A small contrastive image-text model, trained from scratch.
Training: adamw at rate 0.0017, 10400 steps, batches of 128.
Rows from block 3 of the image encoder of a small contrastive image-text model, named by matrix and row number. Rows with one number belong to one neuron. Each number is 128 + 24 x the weight over its row's rms, rounded and kept within 0 to 255. All counts start at 0. Numbers have three digits each.
Before each neuron's rows are labels from the 100 images, of 14976, where the neuron reaches its largest size: "top examples" is what is common among them; "lies over" is the class under the peak. Only what is clearly more common there than usual is listed. The data: rendered landscapes of hills, water and sky.
# u: gMLP up (value half) (encoder.blocks.3.mixer.u.weight, 384x256), inputs 172-255
# v: gMLP up (gate half) (encoder.blocks.3.mixer.v.weight, 384x256), inputs 172-255
# out: gMLP down (encoder.blocks.3.mixer.out.weight, 256x384, transposed), outputs 172-255

top examples: sunset; fog; desert dunes
lies over: sky
u.85:130176117065104170168131098157120110128134149149156164172114153109128140119142135106145116132157148096137124101124109128116155078126099093111070104128106148123105129150118137120110123102151145148110198124128121157130182099097134128101180104143096134132
v.85:148120173113153085107099154125134117100108121143134148132116144144137137136107115143151114132127127134117130128124119107127138098133173137164135154131127128115122149093152102155153101135148142127163093147057138124138117136135118142163166147132111098068
out.85:119163132106092146146148125179161147116131155138097129126087130131083146108115117053058103135137144103105114173127131152122120145130133161120109118114140148142115119122103132135129128118124130134112147121136161142131140155135149144127155126097101094135

top examples: overcast; clouds; desert dunes
lies over: sky
u.44:135176115146125130161131156163144134155123108181154103162097129136109122129117078080118152176143145172109096104088132140122113097153137112158119130136107114107149131139135111149158135125116160135130113123144128175087122098119079139131082092163120102134
v.44:140154087141130152116167080146121101149153116124119140147130085171121134128097113127121129114168123145136159141158099153086170104144116127144134085135102112103113107079151095119162186172155106092105120152153126111137158100145122087110122119099152112135
out.44:109102151098123092143168130141139138095118094135163128128112169149176113141115165110150119123115179136110131114100131092150140107099144126112126156139135156146116110166112132087108098097125119181164115144121155155148097144147124149129117105098075136112

top examples: noon; fog
lies over: sky
u.119:145138140139130140147142111159120148105102120144138189155143152136136120149136096170162135113140139160128171125160126074117134095086153104138112137136160152079147147100146118138106119159175135165126136138110135143138132099145144143133159123113131150123
v.119:125127081113156124116155160144140157125113102155133109124092133151144131130115138114112111104085173126145100114095147133116162145128144094121121140099109157146133102128152173122124069114127091162135094158123158134076137189144174136137116069122131141073
out.119:125141087177156119120166148160107141127117162126157151123103156160118101145078105154109078109145122127172113148115128125134140111100127076120089142110131146107143116134172162129100125121152158158135131114140179143094138157146163120139153100102124157126

top examples: sun or moon in view
lies over: sky
u.196:103141138164111087162176093101111109117141106147161103124123109118139170128122148158166122171108116124118145095063138146129097143086117132122145131144142182151100127132145110147130144135130128174135123155132118127115103103178143111145128141171133140099
v.196:119119153104129094130161136107104123150145128087082100134150129114127120107147133136122109117066097121107180166109171121161133182097134152157113128139134113164112142128122115107132064156103116128086127120094116122130179149163144124146118140144151155111
out.196:111102146141138093094110108111173129093144143119147080103148152143139131150123129118143190148107110150107188123113154126098084112105162150139145133133126119121078126089124130104132171110086133140135119162115144145153087141117118138106136134111082105129

top examples: sun or moon in view; dark volcanic rock
lies over: sky
u.104:143123147101139121133088117097112101100126140136152135124149119117149155112168159157169119108148136135138151142155173082169111047122107163099077106097171130103096166123087085118141112146150109143123149114095135092169144116103113133149149141160155098123
v.104:112124091134183145131174162148132149129109107122089077105135122122085064119089118114122109139139157133133131156142143122107136144095142106159131081148111123115131124140117131148147116163121137129105101123160145138099138120131126111135080100089157123140
out.104:097126112183201099100186142161100099124129161134158101139158123145137130116098119125060148106081113146134139136091127140125155138129143104122095100121117124138145103135169155137096079126111131162111087122129149145101157123148103109123146123124136147090

top examples: overcast
lies over: sky
u.169:156152146138133152113094131130128113090141133102110134128160152107127139087157130106106122095155113130129130144177147081091134083127190128141107096131154124134098112120149085111192114132181114109115176113062151152137080146137146169174165129100126124113
v.169:123102126108122130155120150150110135120153141125135095127128149106150084148126122145157103132152119116137128154111122106148145098117119120107169146161076124125159091146128115106088134115129154168119149145136082106137144103146102152139141135132114122151
out.169:136136120102138135128164097114107120140116107163113130138111124095158158124131138114154105138136111187116121134150140115158123159134164125170105129153167127159121175101132139149136137123160104084130108165074134111124151119097168107163143141174114124082

top examples: sunset
lies over: sky
u.186:134097170165105117144154092153146129121133150159127126136125140146093125119144107123104118171117063185106131151140143153156169126060111165121145137120133136133125118119110164109151122164126148111150133121067122150175116162134120186112169137114104103153
v.186:129128113090099165113154120179146177108104151119094151102099170142143130127164154112105122126114147104115112146150094116141186128140104124080087117128123130165095132146101180106100132099112125153139162116139145182144154161113177152116185129123117138112
out.186:164147101102146130134099141122143114136096144151162128147128114132121082143134076115111153118143068129155127111089115147118128149175084144154136123147105111103154136136123147115102157093168113134104142093142099108115148132123096077148136117115133164137

top examples: sun or moon in view; night
lies over: sky
u.226:106123136109117071123115119141124138112106115122110128135126136157155149112125139127100138140101138173097114112144148118116105138113150122123092077111137173157103140132102121107172137149098064128152118146134175139132134149115142104135139124167102108110
v.226:146109145146147124127128115139089121128144118098145135125198143106125105109106116155117124152131109137097150161094110118085147108117150106127148120134125143098118084119140108136141090195146099169130156127113064153098155131159193132143136116143119124109
out.226:136138154105104180155114119125146139128115139124108156160135159160114097079149109157138103105144125114127112115184120152112199130141100161119147156115150126075129123103111141145120111175153155108149156110097140144103129147128130121111134152151137130143

top examples: overcast; clouds; terraced slopes
lies over: gentle ground
u.164:136119167119111163128130089116043125118142134120129172079136132123186129129143184165140112132111121116141142158145112120106140135116132123128148150134151120156166138161159087074103146123122142112150170140112091123174130142130174155151137121096118168124
v.164:125162129142175116137096165107158114107125100129155108188136125103095135146115097094136147173160093123109093081079137162124105121155173138123129146133103126086125114134112151168176105114149141115117125149115100145101102078144117139106110103157098105115
out.164:144093149122117126098160122105111098120152110115120112113120108130161156162131146094158146117133180095168163147100144111162069158114138137123113127137126141183135108168106092083112086124089119126151128087121080141148118127154133178105125098114073136099

top examples: sun or moon in view
lies over: sky
u.88:159117113140143091143128120101095159107131123119190157116124148073111147140130129193150123139137118157121127139150197105141108116084161124093124135102164162150102116088127147107139099142140099135125117123103143155128131167118169150156134088160130126133
v.88:130114139152115117096141144155137171111146105135155133107113140138136102191115162133138100134138163114136151187129105136126120104094167109105113134130108151127155136147170090086157142116131144176130088141111124117120115115128155139161152095126105113103
out.88:123111150146140101128147087116123135139155125126135131175140122163124129149105132085141105131139109104120136110129122176114173146144114131159108112127137155129100128169108127157114140120146132108096163136134103180133181096189152118101155115096116161111

top examples: overcast; clouds; fog; desert dunes
lies over: sky
u.192:132124181164117106157123095080113096114123049109115142094144113147143150140114098140159122167162128097110106103109149134144109109140137125115090123110117142071125144152104113139124157115141126099152130165144123120141083088127110122094123125184114110096
v.192:148093159108121102124129135077136163126134112162169126130106098135130126163184101158134114146113115138117134100094174131122115140102140136119124096110147162151116167117142115111151120123087085151144146133118146118134131135120134100145137129164125112136
out.192:112111125094110127140148149109128106177124120141087107147098108109116114129137126128130184135138111160104138117116170144153072150184152212121131145142113130138116155100115167118164160112125140091095078123113098090130108109113132145096104125155129089111

top examples: sun or moon in view
lies over: sky
u.319:119145113145106086162161118113110145140134143136164099143123112065139162119137172149122146127077138089122126125112138122146107153077114147118157098162148152164072144121129112114130095136112121159098104107134148118117098129129128120150118143175145119150
v.319:149125127087087131144108139098091117151171135096101162127130109127161119066147135147118100109129100135130144148143126090175139149141129123147121140077166123150139110139157130131130085169138095117080144106095141149111159145144146120160103092147137154114
out.319:108128141135153108085101118137169135102105108121130120119130159162141107157105143123164122144153128126116130133127152097082096080099156114149107123122129112105080139120136118119123137098122117157136112170119164132163136156075138135120133126099060103131

top examples: sunset; red mesas
lies over: sky
u.12:175131118119149127132127121145094130113167158148173142141147176126138128164115128125174111093130114112134131155131114124109132102116107085106142146135107139144096102131175144129097127067163126148122171137087108150163134077120131183150160107128095137120
v.12:108086104145145125099165167137126149152114115132159106094093122151132075162109127121114114126142141138127090157116136127114141149101140091137121127163104106148142142144164126126113116122107103162139117154139122127121100104133131107134119128083122132105
out.12:144152147146157120145141142111121129136092076127135154149090139152132117125147112115157121165124151182109102077108110110148134079164147136132123169139164107117116148126125128130147122110115102129169112105131156132085078132138134140136125166156135156091

top examples: sunset
lies over: sky
u.304:185138157126148125123133076111184117111120118178117160128146190124137112125187141110126126144116093094116125135130124123114125149105166130160133144137146137161139119153131121074109143154149122111130143115049109156126095163114148128171154126127084151111
v.304:125098175156150097077112119096110145138132148133180080133145123148128167156147157125145123110071085126174150134111146140153118151132163125164133136135106130143099117126142131111096114135086164124137091132095101132152111133163128113140153129134109138123
out.304:094142142178161131113132128174188161111101125119108121100122169138136143098118145143140089140115135158129143142155168149126145100108172103111134118122169158154124143104142113114192144144099099134145117126090141186089098163116175131168086117146148123108

top examples: sunset; red mesas; sun or moon in view
lies over: sky
u.329:103100171107134098114133075116124105117174098105139138128135116076150164097104139148125103125137106151125122125109150091083104137101163124117124102153115163143104124121119109121142140143133094125090185141117140129147151137146163090123115129136113080144
v.329:134119106111105102148126165157133112078144138152142101172137129110097125165077108142130116120139070147133104112093124157122081131124149103115179130163106139139113114127152128140161117142137119143124130152097114144132140123159101169137140112173115115114
out.329:135157140115133177140159102166142117120112125126070114132092140164119149113139113104155083141116175087139111169159143142135144158136121125111074109088119163144123083140136157118122128145116143115142143084119125150116130172163170141124116126123126128151

top examples: noon; purple alien crags
lies over: sky
u.217:148122135104155156169159159147082116151120145107122204123127113149147117141109134164167143143133161125100117121153110108142151134120136104154159132085148138091182115108117119123112088134176121151139134144144114101143138113138125123148125153109172114138
v.217:132141067142105188127118112112143112108098116119124153121107157130135118110161123136082131145129114111118094147122114120119138147135093137085125124153145147150150107135105150120095186168153136095163158111110126154118117103125110166141113146105167167174
out.217:141108116119101119147133125141141110056138183133154115150139156111109162153142115114108187075113130092137173152124149142124087100150130151084129123152111124112091104126101102129134122096130152121093158113114143111160104145148094141120184138114116096146

top examples: overcast; fog
lies over: sky
u.138:120080153119158115118078136121126124115153092131148147131170157167110084148120117147154110117133134140125168110117129126171160123109140137111119147087117141092155125127094124116123141151153126134129174179115097138160119117175142168138149117123094100097
v.138:142110106129123101118102128058134129123136139114161127110091126092120134144118107117134150185099086148133138082122146155100082159158113167112160141148076094085182132102130165157141163130117168083133148179109058103146104113141086123109147138128109127138
out.138:114135121104097153148149100123124142164093102134084113156111113145157111111164136114140128132122140121106106124175118142136156140186061139147133112153148119145113179137125111129126110158122110122102115134118097117118088138129112109118122145151142125157

top examples: sunset; clouds; sun or moon in view
lies over: sky
u.136:114098162113112161127097132167127151111151105116153121128096136129144094153162126116130137110099111146144130132072150118174176099105165102109107162108161147127161144117117105146131134159126120199144123201095151161156119170149166164177114122135104152064
v.136:128075131128138099110122130110127112123139109136151134133116123130137149130139109178127127146113091156117166139113144140127104117071137159143149111092158161115127140113121141137142136182102076144134169151139161141134138145124114121137131116154127114141
out.136:153170144093130113122082134106159175104082112111119181112139150182147123111138122138179113127146137056122112132191112096123121103148081156125107115118137134099106122121092083135114127126120122135128166100123150145129105098122107171128128158131156106149

top examples: sunset; sun or moon in view
lies over: sky
u.22:135093161101130139116127116125111147100158130081127129130135135070121157123141115164093105136125105103149202168118160106164133098077118131126103119084127130138108138123082111103119122160123076145131187106096142155142139116116149138120147137157117081124
v.22:113141139154146143145141171117169179134079062124101104131127123116140090145115139133173137147129165099106106094127119118113130152107160134146150136120107125098118132136119148143120104108096119153142108149147161139091121109165149144127094096141133096111
out.22:093129087147138126137144112150135115133136134137166092142140174155108111143092114129166183088110121158127119111127131141112146125127152095117134159123097149120132110133134219172108106120107173158090095165096128143095132117152127122093130106122102146107